A small segmentation model, trained from scratch.
Training: normuon at rate 0.0056, batches of 256.
Data: 195000 training examples, 16.9 epochs.
Rows from block 5 of a small segmentation model, named by matrix and row number. Rows with one number within an expert belong to one neuron, the router's apart. Each number is 500 + 50 x the weight over its row's rms, rounded and kept within 0 to 999. All counts start at 0. Numbers have three digits each. After the name is the row's rms in percent of the matrix's.
After each expert's rows are labels from the 100 images, of 14848, where the router gives the expert most weight on average: "lies over" is the class under the peak. Only what is clearly more common there than usual is listed. The data: pictures of board games with random positions, seen at a slant. In brackets: how many of the 100.
# router: router (model.blocks.5.mlp.router.weight, 16x256, trained with AdamW), inputs 208-255
# up: expert up (model.blocks.5.mlp.up, 16x512x256), inputs 208-255
# down: expert down (model.blocks.5.mlp.down, 16x256x512, transposed), outputs 208-255

# expert 6
router.6 098:506491630473470492487529409407464491549518478504490502390522580508556556432524401514437431514497412460456484492477484535490566512514520493512541
up.0 099:531518471472534561479521486499573410443474457532404461485500456547442512468502500547323463460483495461468595510472517568511516466481522475567468
down.0 100:427549544515445526425533501480420505594601576486476548500438482601490538508532506468488482506556475571485473512608622539548452451500557487522502
up.1 100:523514551506468538544495548454436603509592539408567603501481515444519480504472424464560540498445477521516498431478575468597511518517528536428487
down.1 107:602453450482539516480481463487525471499434481500441395517447448493636449500481471480432463543582497466521460569480509634501392456493451453519552
up.2 099:540519433423456501422448501386479423480562591547425500504407413438554451582505443464530501616423522531420467459513516576528569513542536484569440
down.2 086:511524540471575465596546477518532525535441456472498531404558570547491430498405566506518512435524535488494534497503540561519542485541504499513506
up.3 106:486520428525494624513502556518443548400494520451520427556483480455547524424426479523498498613526490536537529548477513495519453535436519513478537
down.3 104:524531541504527441442595486369540523486507464532480475349493517535519527433470507476473534535506524475443456516640476509444601550515429477443544
up.4 094:579572531467626481517434412449500587519506534515444471558459506458521416453537574527550459447601489469495541437503571426572552548598458488502489
down.4 084:541544526508495557508456520544512496463485575503601530564474577514511585598440481577502515518518497476537621424420468531496541514381515498474455
up.5 094:451503386452508431531417558511530366562412521421489526572541525571468516536553537529411504399522509543559511512509559511591507429501640517490569
down.5 117:597476503441606508528465474594502622536474539577584482515470364538503572494439482474549496518480520493406524527541590443473442471503440421554557
up.6 093:577537582481566455498521538517478590512438533526518460538513528403506526543455599492544485540562440583520576502530538429547596477421529566548418
down.6 086:468471508424479601552477600534528426451492487521423602577520490574558456583474432446437569583475459482373544434458464446455551576484495524551575
lies over: table (99)

# expert 3
router.3 090:491556427545462555432521547391545503494525517444520510448530446518487488498449478446437471539487427541415485470506455538508448484493549442470616
up.14 100:502388518559409552386482502443445466453426468458486487509631458477520514517498492572518498551482460493557463495537537595316538496543464467526562
down.14 101:472475473483513546488473449417545535457666517516460541531532455545429522472471432476510467476585546503440471431498501490494522446565524481454486
up.15 079:543516533492532479478439466477460549559459589450516418520512489524482482551603543530487358481439537491462566488522472512517514556514551577484473
down.15 095:503494433515428586549429540551454476516558423557508593501451534460460451505423573599475523576550565424504496435551545452508409493517483433558430
up.16 097:482534562497412581528492502503466466455523489495507422553457492463445514480420486533440519462430511470475593497584431555503512479510472435484532
down.16 125:484503459450577502482494437489517459503569350522483484496555505541464438465506506416532571481622488587593523544496523483419529508449546464572423
up.17 082:486501469480533551531408533474401582462471490525576454475492547422531554507531598590490503413497489598527549487460418449514538517515398623501421
down.17 109:475552454464418503551425463469462490416507429454523537441489433585430493500519485496493453516446528476555597413482461476504495457521465510517515
up.18 108:474422550586508499466588591530537501460488534435519427537499497474460551563546479500438468473547487454450598440583432492435440540562534420526430
down.18 107:619589480553427529526527434439562497493455516414468509476536436482506506448542485541495447477486611489503546512594521578575483474438490435556525
up.19 087:419555482554510528541451475411472567488568550443459495573434478493589433475521508537504506428444540478489514438506587455435509479473523431453468
down.19 074:459552463500502460526509568587501426479506541528518484454485575545484448547509470477554459536453464602509468497544483539494535574510446544480481
up.20 117:606458548461482529473463460464350491522489528535439448512550492483418559646456543559615541499472532444509517376419427481543484458598462535434564
down.20 099:482554484475577492526563511462544396457513489512465548456493578503474477500599522438460573521486484462443604441509543540474505428534524524564623
lies over: board (100)

# expert 9
router.9 112:492401457512466498463477470549541498647395444437570512445486504402473611504454436433379547549583554515503478507462479465427553496477445465568531
up.0 095:492508485492514556582479399546553518479447515475529529536497472587490399521512482497457539504561533520425495562526544464458445518520477543521528
down.0 104:582555402496434451436520519521512442457541508544497475465397501392468594523440402490480449553443489430540457542473504493494595403550445566516521
up.1 103:543615514486525507508517505527512442447511493365477621495409608560485393476586522470512518564513504576476476501540481564474589534510519510534529
down.1 103:537548553518550588438439469466448592419453613613569283497558381496515576496432514532484493429445416469494498540480526396578473585496443485440542
up.2 076:567457485460453567444469509552455513445581456531510483480540516539580593456543408555398487563590511503502506435527493542499445506457451550540444
down.2 091:481465525439566423499483560441502529527476632461535522493548518463524475479438571430522511461385445437492425527503493534500615565557492526468483
up.3 110:533569527444530447388468504544428394505567467572542531454519449441505444508500527599465498480616538605510466495553496411434498497513513520444537
down.3 099:463487430466508541466495462491531512439495517411519477583540526451546494427527541474459496502541535469559502510555585500482454438518497513525364
up.4 074:477577536474469469507510550466557501484418561388463481500492471556562436515550482480572410478557443544485502533467551448412467455559504462475526
down.4 097:490490484567587557530481477447458559413511596522437428531459513495443460371412441573484505419471560441518463461486536491509512487501584565512510
up.5 102:561480511502413505561479537518575592343494540576545468587452484469514424502488420525488520444504517546532533550508479516582422556470535517481544
down.5 106:471534489493473455410513540488402504620524487452402506435495533485442494487503531444594476563570530567555532478443448451456479483538417439527581
up.6 108:527489509490527464533491496529486548507468463690493469518546541480489464422424515454519536448570519390477475517499523511454523487458478467432529
down.6 105:485497471502390553413416493525393556505431441406463500416568506532489511522458575549539547502517499523516478449541552501491416523483483545492497
lies over: table (100)

# expert 13
router.13 102:449426523473494476558502475480442539500523519603467500459482582564492517495505496542431401532501448447529465544506507541514520561473532460502494
up.0 096:516491492484554512447410548522456565449516453518536597455454458531507514532529544490580433476488500382460501458503523389498455465394510637424491
down.0 100:432520516502413436458511509489544495522525564597557513452568593426539506518505488421462404516485410570585476494485497585474548513513524508488423
up.1 100:494457446439538448475524377518553437589489556514459492495495514502531576500483562512454532491510471477440418524531511492469515495497455509499510
down.1 101:595544548492604476535497505528488506470521489508427605516547536579483418511530424530410540499503450466507506496520524577455536496576496492416553
up.2 103:517533588522518419419526423454530465540540479519511439528391496584480469433435594479550480569479482541471382439469352502453454500474511541509516
down.2 090:534488503566519456491454520627539519543520436567444542521534491403542494568541505589516493515484487499510480503507595490543484520529437454542480
up.3 085:451482544459454509526513462531507493460526558436552524520419433435536510437460468470554428492390452423531500409472644564442493518576595493581429
down.3 077:516532425487508498467550504518489468577404504469526477410500458529443548598469556469507573513437547505492514496526476499436462582464460466432531
up.4 107:449438463473484505596457448413441536470476533424487618482496484489480584477511428441496592511522459588564552570506494551533466477525507503558481
down.4 132:508479560529503448504566448546480431454490527523512457482469463458517535484465432528423494519441542493551508451371502405462526463497623485446562
up.5 099:587547544472509567542512455497478534497505475520568456521503443426468541565527482476483452532447453474440555431478423524474451525496499488483529
down.5 093:543543476539477445491456630522508491494543496554496486437560558466458424513454378596431499499562459448466536405589567501480503485539496488512494
up.6 110:509474500505484524491519536554554484512613571454455481474407387556545549529572592497456536534575451489524443503487418556484504520555438478557445
down.6 089:443531536476487460533572493511443536553513454405495438494620497496426540521516449521584465462525485534543501472523540424521443469478542531491563
lies over: board (91)

# expert 5
router.5 110:450472480544520545418614466579545564542472472452503484492526464475532562536518498524447516507593488511481554548447437485521592524509458493599463
up.0 106:565457447486523559581535622496463440439457523405557529535515561481504460582427493465447446520484620502464564491449555443480427430478551564515402
down.0 107:429463535468591391489458398506553537421524428560550443473509432528490548474543554569446511490472478481587414441512455509535556510526547374410524
up.1 083:551532475491608505502487471496498508500442481577502518572540505453390435507529537460527561373567505484424452511474433448482420499499404484440525
down.1 094:460574467536505528501547422569514422481505497438550492404538473631528513455518533534471533545475441492576589476498536458565597550481476571542520
up.2 082:511490446519391408510418518511508481516584520560584458518554510454511433484491428531598533459482457513541476499527463588514495502520452477532597
down.2 086:426506448487508522534497521594523473530475512445515541456459479403549498471505568447464526570477416450425463504595482483553455513526511503489422
up.3 115:575578440429454450494513450486493522495508486620547498595530494401500456481518461519435531495570564388603439509571539465519589511484437521436412
down.3 107:606451508525561483540546491549468479499500531453501457578532502653531554523427501548445543520547364549471519555470434581457420480518478462474542
up.4 089:582471464474495509536423436498463500505557554484493514566527545476572530348458446440365465480494505496530550451537525490481538500485409429526485
down.4 076:614534563525503542502537480531518524529515495525417450514509495468373552589541457462521467534517529479520488556476489488554516388514504474484467
up.5 108:537495471454527388477482451547477511541555528536445473525447438506544480418391536551559435435469510462563467455502526400473489450600524538471486
down.5 103:529482557506547521458519511394437468408473464492559484443574619429518504552536495491431477497546564522518554559506504526387448471463497470470462
up.6 113:514468511532544410567566494432452478347484538446486611519475489450462455423422572499528507455504524492590451491488495501398437432512472520450508
down.6 112:496381475481583519466490608469511558518489443517465554461474535510495572528449447444509480446627542508472434441551559532551518483520555500577469
lies over: table (100)

# expert 11
router.11 101:588516433583510477503489501539535540558410542385544487446509443464451435454562481488526454445601494526529491514480454462467521529461476567507510
up.0 093:517447445515507434572483457560499516394406516453502534505488430525528505506536489498442521526510501535519498486510573546574439487540486497470451
down.0 073:484392567483543530509472488541474529458582532567549553508496494383507512432471513470497482457458470495395494497487399515409497471502522546468490
up.1 127:594446491460465496485557459501471496470615526477520458570517488445499525454523549535456541506542528517558350472583493511494616506510558571478571
down.1 110:534473466515451525393470606441467580433402510531463468517471510565441451502513478508537429529480570554549578573494578580476364511522442450461518
up.2 112:628541385549529404532577474545458469481525548529556525600451549580524514478560510555513590494423518607509500531562455509477490513504469439488527
down.2 100:584469500489474493491392513446463486461492528527531471469530498539476474504478581479513514459631510458456471428571506482447586545541506476520545
up.3 087:517527528596501545511609466515419440573382440485491490496472559417500534562488502503502599444490464497444541432432540514496415489503479607533556
down.3 082:409459424434544550484464467565557543496606606445567554507506417489505461405557517529520438461468528483486504501512464515479556463607537499472415
up.4 096:493520555455527454494518541489511453507455449478399442472623530453495441493488471544430523470508514538592507450445530496428622484471426573585548
down.4 069:522483431580496513569520474527533492524538523604549592595408557508520451553565563504547505570442536488489521552524507501455456498450588413479428
up.5 099:562504429466500523546510561481534523592492472485480574442357545502434582546522519506461433426461543446476445481562542481489538563469418488395513
down.5 092:537522551578510553494491486562440542535481447410371461512599527570538572511541551525461548589546461600585514485401563595514505381484471588521507
up.6 099:416554461525515494462504427603556491500520459476545521586523508463482588572475417491477586421562502483606454539555501518561493487543464553428528
down.6 107:541436518530446531497518540459496566508522521530536435556428483568484412472512573475468450553487396511399530483470568463461550540457505477576518
lies over: table (100)

# expert 8
router.8 109:557518530510475553497515470499531495600509580415457397493512588495521540452530419509497489523539411505521549491518417508479575487538562544528594
up.0 101:609504537552445480439537507421527479487583404618510469448507541474547581502517571420510387469493515531527480545501537554498477422521462435508443
down.0 099:462554503515571557577458457556459532490463563451466442516512510453476479416530468551486542598527569469568497532517428463442446504541404452550446
up.1 088:544490552405513464466455545523507498447446487492550498489521564525521430523468418518459519503507545437501475544541531494524558540484497551534460
down.1 092:501543430457480545483432525452616582387554452488465537506529506442479470515579567543513538518511484505508434547453522468520456499450460501405510
up.2 113:464489543471491466493540482470402605440470496435506632482436492490509623508530479389512542541488491468552518572447498490502437479561549481554442
down.2 102:531447448485541409502443558538536449629406526598583611539527555442534481450326480475551531482487562529421481493535541529442475484518457495503488
up.3 104:451450534499535501491576484540564535485474485509515514429489532477435636621520523611468551542529535463501446511488427439432517553482463523502470
down.3 089:479494471458528583491532494456545525524536519512490464576499480504513564500435585467420578507418495497521478480510581518625404400567411500526534
up.4 132:530557588506529546473596455448416498462514387498448448515515368569524482519508549553548478471558506466514487569503541484435460506496497544441413
down.4 138:617463482537571370593489533532509489536486463519417517549539428475424453535526493496481492486449459481513510459400419544594489540527491517557527
up.5 102:463531493458461472522482571570564486541566517453508507409432513560464525540455547502549514515517508465492476467487515554610480501521451510440558
down.5 115:546475509460535540459511534457494499492448500527452476553518541433541400560581503418488415426489411486498533465510515525488456540448592443520461
up.6 104:564428422532458512447487498563534502582504446552448473420493532481451501472548479597569619464585484451514487517501562472421532541441451467442436
down.6 087:532520436474518472476514443518425474490529477514506446464508475481436521506489455589504417492480522529561482516523527414447495611638499506488537
lies over: table (100)